Weights of a small image denoising model.
Data: trained on small renderings of single solids in any pose, 197500 training examples, 13.2 epochs.
Rows from block 5 of a small image denoising model, named by matrix and row number. Rows with one number belong to one channel. Each number is 128 + 24 x the weight over its row's rms, rounded and kept within 0 to 255. All counts start at 0. After the name is the row's rms in percent of the matrix's.
Before each channel's rows are labels from the 100 images, of 14848, where the channel reaches its highest value: "responds to" is what is common among them. Only what is clearly more common there than usual is listed. The data: small renderings of single solids in any pose. In brackets: how many of the 100.
# convs0: first 3x3 conv (model.enc.2.1.convs.0.weight, 128x128x3x3, each kernel summed), inputs 0-127
# convs1: second 3x3 conv (model.enc.2.1.convs.1.weight, 128x128x3x3, transposed, each kernel summed), outputs 0-127

responds to: red (29)
convs0.45 073 [143 139 154 131 132 112 102 145 128 146 175 101 127  83 127 127 137 141 136 107 129 112 116 115 172 124 152 169 133 157 134 156 108 138 133  84 116 166 107 134 136 113 107  99 133 121 159 160 129 116  94 124 138 119 137 113 134 156 130 109 123 111 133 150  76 106 147 113 127 157 148  90 121 129 104 143 154  68 138 149 149 131 151 120 132 106 154  80 131 133 121  88  75  71 121  93 121 126 130 105 120 148 168 116 105 138 139  19 114 133 121 151  94 120  95 113 116 123 118 124 141 100 140 110 102 139 127 126]
convs1.45 113 [131 121 105 151  81 133 165 145 125 132 123 107 135 109 124  97 146 140 112 142 128 128 143 105 138  91 164 162 132 122 119 121 124 122 167 104 141 157 131 118 109 116  93 133 116 116  99 130 169 130 137 140 137 126 141 140 117 118 118 104 196  82 150 110 103 115 125  77 127 175 141 143  62 130  77 149 143 140 149  94 149 163 165 126 144 131  98  64 114 113 120 110 189 158 161 129 147 133 114  80 133 120 129 118 125 130 156 176 117 161 106 133 113 161  99 109  91 139 147 135 111 148 139 125 113 119 143 108]

responds to: red (30)
convs0.126 075 [111 152 128 148 177 147  71 153 129 120 102 125 164 137  96 104 104 119 140  87 137 163 127 165 100 138  97 151 140  97 151 106 149 158 148 175 135 133 134 121 137 146 144 140 124 133 134 100 109 116 128 113  90 131 117 147 133 155 180  87 114 160  75 124 133 134 109 115  95 149 104 115 167 117  80 116 152 102 122  79 121 160 141 140 114 107 148 160 104 160 138 117 121 141 114 134 121 125 117 126 152 128 115 138 111 145 156 151 116 141 158 157 124 101 109 132  91 132 111 140 176 125 135 179 146 131  57 135]
convs1.126 063 [149 136 116 115 144 111  99 152 138 141 127 130 141 117 121 111  92 152 119 142 149 129 138 163 160 157 165  78 143 179 139 165 114 102 114 125  85 177 189 133 148 133 144 144 169 145 139  98  70 151 103 122 123 147 136 120 107 100 169 137 109 152 142 105  90 111 143 131 118  58 138 124 147 124 126 127 118 128 103 167 119 120 172 139 127 141 118 172 117  94 124 130 109 121 127 115 130  91 153 147 132 134 107 135 113 148 107 102 137 145 138  89 117  95 171 128 105 138 107 144 116 108 116 128 149 200 136 118]

responds to: red (41)
convs0.66 088 [ 95 127  87 122 137 106  93 118 167 126 129 176 186 113 110 144 131 120 142 107 123 153  96 126 124 122 108 129 150 137 151 141 136 118 158 156 112 173 143 110 133 149 148 141 147 107  99 142 129 143 163 152 108 134 167 162 171 157 156 137  98 143 119 145 147 122 106 112 172 152 111 125 150 136 123 103 141 116 105 110 132 126 180 197 143  98 137 127 160 135 149 169 183 120 153 126 120 135 124 149 107 127 143  95 117 137 177 167 142 148 112 164 110 115  83 110 138 133 156 120 148 103 145 129 179 136 103 140]
convs1.66 071 [133 140 173 138 164 156 109 177 137 123 155 132 149 144 128 119 118 122 115 154 161 121 165 130  95 117 148 154 123 107 139 157 104 112  64 154 138 114 153 139 143 152 103  96 122 125 130 121  90 157 126 122 131 150 113 146  39 114 143 118  84 127 133 106  97 117 125 157 109  90 106 151 112 101 123 139  90 150  97 129 132 122 138 128 148 157 109 159 141 116 106 118 106 112 106 123 148 105 172 110 139 140 135 158 131 137 145  88 171 177 150 110 122 100 133 100 142 133 100 119 119 132  87 166 112 176 102 119]

responds to: plain (91); red (39)
convs0.9 062 [119  86 109 142 162 158 138 137 188 114 104 155 176 132 108 137 155 161 151 150  96  99 137 141  95 157 117 113 119 138 126 141 139 104 155 104 160 184 129 123 132 210 127 162 134 138 127 111 151 117 128 123 123 117 112 121 155 144 195 112 116 134 127 130 103 154 137 119 135 141 114  95 196 116 149 115 142 143 127 144 138 127 157  86 117 143 109 101  94 156 144 131 102 144 113 117 133 120 129 116 125 131  91 124  97 113 151 180 115 101 111 166 136  77 127 107 148 122 131 140 181 124 118 141 131 117 128 122]
convs1.9 057 [136 153 111 132 115 138 120 170 127 127 148 125 134 141 138 107 110 162 155 140 144 151 153  97  96 145 100 173 168 141 134 114 120 130 126 137  98 123 156 166  87 121 156  61  89 122 109 115  72 114  84 108 146 139 120 107 102 115  98 150 141 136 140  97 144 101 124 106 114 130 141 150  36 130 109 162 127 147 128 121  95 127 153 129 112 124 104 170 100 131  98  99 101 147 135 139 106  54 137 114 133 142 147 133 117 139 140  84 147 158 119 123 127 157 127 116 136 148 132 125  91 120 144 134 128 160 152 126]

responds to: red (35)
convs0.121 064 [138 105 148 118 164 142 113 174 131 111 167 141 143 168  89 126 123 151 113 149 155 125 112 159 184 124 142 145 136 168  99 139 122 115 190 128 132 138 142 143 130 146 123 118 160 142 113 167 156 149 118 128 106 136 147 151 153 150 156  88 118 155 121 135 128 165 155 112 104 119  85 116 169 155 142 123 160 124 120 134 119 122 144 151 129 147 104  65 180 117 136 155 128 148 147 162 126 157 167 135 106 117 143 123  85  97 122 106 145 134 131 109 110 124 102 147 102 143 115 139 203  84 136 118 123  95 122 116]
convs1.121 055 [111 125 147 141 114 180 132 107 105 148 129 108 122 114 149 104 152 148 149 126 100 134 166 106  87 170  96 114 139 128 148 107 162 131 146 121  90 130 111 121 161 105 167 128 113 112 124 141  83 106 135  98 178 103 113 132  77 143 136 108 143 144 139 125 133  97 116 123 115 135 154 109  54 180 128 105 122 145 109 108 101 149 141 111 108 145 105 145 140  88  88 101 135 146 116 124 143  97 128 146 141 127 162 132 101 115 176  70 127 122 134 128 120 120 157 120 134 155 131 119  92 157  86 143 120 182 153 144]

responds to: red (31)
convs0.87 094 [ 95 102 179 103 132  79  76 136 142 108 129 121 117 112 126 134 153 123 157 106  99 136 122 109 123  86 108 147 149 125 127 144 131 128 140 126  95 162 176 130 129 133 102 141 141  89 152 147 101 178 131 113 101 151 143 122 126 165 141 101 127 144 106 137 125 107  90 163 109 126 100 109 136  89 134 144 121 153 108 107 142  97 127 133 124 130 109 105 131 161 110  81 124 155 127  99  99  76  71 154  85 111 165 132  85 122 173 133 143 141 136 125  74 157  95 107 145 128 154 134 128 111 142 118  89 138 145 104]
convs1.87 075 [123 123 127 118 113  96 124 118 119 129  99 129 111 134 129  93 134 149 156 152 140 132 150 109 161 150 194  90 157 103 132 107 144 122 172 152 138 132 154 138 122 117 121  81 126 158 158 183  91 184  93 137 109 127 132 118  85 130 206 184 136 122 128  60  95 167 137 123  96 125 152 137 145 128  93  95 100 104 160 119 162 115 161 117 125 120 127 160 125 128 124  84 119 121 153 100 147 115 133  86 139 147 139 139 102 150 163 139 145 109 137 118 123 124 127 109 143 135 118 132 116 141 106 138 124 124 134 123]

responds to: red (38)
convs0.70 098 [128 123  91 134 170  73 109 142 128 117 141 138  89 102 134 137 137 109 160 132  62 110 136 101 139 131 127 174 125 128 143 125  98 136 157 123 137 119 150 119 106 158  96 142 145 124 151 170 116 139 124 132  95 124 137 128 119 161 151 135 133 112  88 129 134 115 105 150 135 129  95  85 157  74 116 116 113  79 115  96 125 117 172 168 106 156 131 117 139 141 139  95 162 138 127 116 117 115  77 108 100 130 130 126 131 146 161 132 114 101 119 140 109 144  97  89  91 158 178 120 110 110 127 141 203 146 144 117]
convs1.70 096 [114 118 141 123 141  91 118 153 121 109 135 109 125 169 110 109 116 174 155 186 146 158 146 120 140  98 154 115 116 123 176 105 147 112  78 133  99 154 127 149 118  94 144  72  96 104 145 136  93 175  92 139 119 113 137 145  86 114 157 193 144 110 147 104 124 139 113 143 117 140 138  99 126 117  66 150 131 194 136 128 164 125 134 147 150 121 111 149 112  95 152 114 115 108 142 112 126 132 126  70 112 135 125 154 108 125 108 122 141 106 155 131 132 148 127  96 142 118 170 153 110 116 142 159 134 137 128 134]

responds to: cube frame (50)
convs0.99 159 [175 158 134 134 135 162 119 138 113 113 159 104 118 120 111 144 142 137 125 122 141 111 156 129 117 150 109 134 140 130 112 150 127 141 124 114 119 108  86  98 110 154 165 139 127  96 128  78  84 109  87 120 134 131 121 119 115 130 131 107  93 140 148  69 112 122 117 157 153 145 158 183 111 140 121 137 123  99 130 156 158 135 151  99 147 130 148 124 101 164 138 179  81 136 115 112 138  96 173 208 128 140 127 143 100 152  97 109 126 173 140 155 150 145 125 107  72 144 120 144 120 142 139 127  83 144  92 134]
convs1.99 126 [132 138  88  88 108 125 131 143 131 133  63 183 106 137 151 138 127 135 128 143 144 137 148 145 128 138 114  91 152 111 168 131 144 156 122 103 100 106 112 107 130 127 141 131 145 114 139  91 116 106 147 111 156 109 110 118 103  81 134 141 125 132 101 110 114 151  99 165 111 109 137  99 151 117 137  96 107 144 139 147 137 146 126 107 128 127 121 100 131 133 139 140 128 106 113 126 140  82 139 180 136  98 129 141 255 119  89 101 124 157 106 117 102 132 125 152 115 132 109 124 136 146 106 116 144  90 151 135]

responds to: cog (45)
convs0.116 152 [146 116  83 125 134 149 125 127 115 122 130 148 149 111 155 133 148 134 142 124 121 126 139 122  98 131  95  94 167 104 124 119 106 127 148 124 111 102 148 114 151 124 173 139 144 136 102 147  96 129 151 145 143 133 147 122  94 144 130  75 152 144 123 129 109 145 115 136 127 143 120 149 129 142 118 131 114  67 126 152  96 143 100 122 136 138 115  92 153  86 130 157 129 158 144 127 125 116 180 162 128 137 138 151 138  71 105  27 150 122 123 105 165 114  79  70 163 131 102 120 141 149 138 128 131 132  66 121]
convs1.116 145 [138 159 148 131 136 145 143  88 103 118 146 151 112 133 120 150 119 111 133 163 105 153 151 131 120 101  88 121 147 100 146 129 159 147 125 119 108  76 105 103 141 162 152  93 152 138 117 108 129  69 117 123 128  92 113 130  89 115 102 126  77 134  73 165 120 184 121 147 103 117 119 150 137  89 150 106 146 131 144 130 165 136 107 108 105 106 158 105 104 149 129 144 103 153  81 140  85 100 146 135 129 108 109 139 129 116 116  74 134 141 134 129 101  88 162  76 140 116 141 116 139 166 123 141 163 112 101 141]

responds to: striped (40)
convs0.124 164 [ 79 132 123 151 134 136 113 103  98 137 145  81 138 129 139 134 104 143  95 158 148 121 126 126 223 137 170 165 137  95 167 128 147 133 141 124 124 134 182 124 136 118 119 149 133 130 136 159 114 179 121 121 107 157 117 143  98 127 151 151 103 131 119  93 128 135 138 140 119 139 129 105 115 131 140 121 153 109 139 128 138 133 105 230 135 134  98  83 151 131 152 123 134 122 161 131 115 127  99 117 128 133 141 133 138 120 169  87  95 108 123 136 115 143 123 149 109 128 168 139 131 126 143 136 201 129 137 147]
convs1.124 139 [118 108 128 154  90 101 152  83  46 134 149 177 105 119 134 134 132 132 160 183 131 145 144 138 139 135 163 114 154  72 154 118 156 110 130 153 109 105 116 114 154  76 142  76 131 141 141 115  94 174 156 117 125 135 122 170  94 129 117 141  85 130 117  82 115 173 134 126 128 127 122 114 121 128 101 113 113 163 115 126 138 131 119 145 152 171 159 144  89 122 139 115 119 118 102 110 110 140 133 106 142 127 152 150 112 119 137 121 114 102 135 120 130  75 139 135 131  94 170 111 147 142  99 151 103 149 135 117]

responds to: red (32)
convs0.123 092 [128 125 185 153  89 123 119 102 128 141 115 139 104 144 114 123 104 130 119  74 160 141 143 129 112 154 130 127 127  43 150 148 120 128 132 155 110 101 149 120 115 137 130 126 136 121 107 118 127 134 131 156 141 113 104 114 138 176  95 117  76 135 111 107 119 104  91 108  97 122 109 142 160 132  78 132 136 118 132  99 116 101 108 120 130 133 145 160 130 139 134 137 129 121  94  89 134  97 136  82 183 135 134  84  59 129 114 124 150 141  95  62 110 121 129 101 168 103 105 108 140 131 152 132 131 156 150 127]
convs1.123 113 [129 144  68 154 139 128 114  87  92 115 175 132 150 115 118 123 132 141 148 112 126 105 102 123 137  88 161 109 127 179 116 128 128 109 122 161  90 159 133 130 137  92 114  83  85 143 161 134 133 122 113 163 138  76 135 127 210 126 106 153 119 152 121 127 147 106 119  80 102 135 143  97 148 163 132 123  88 152 106 146 150 105 167 132  86 133 160 127 127 122  99 157 146 110 111 120 130 154 126 173 150 148 101 120 118 139 111  99 125  89 125 155 138 111 122 148 124 135 109 122 115 122 103 157  95 108 146 102]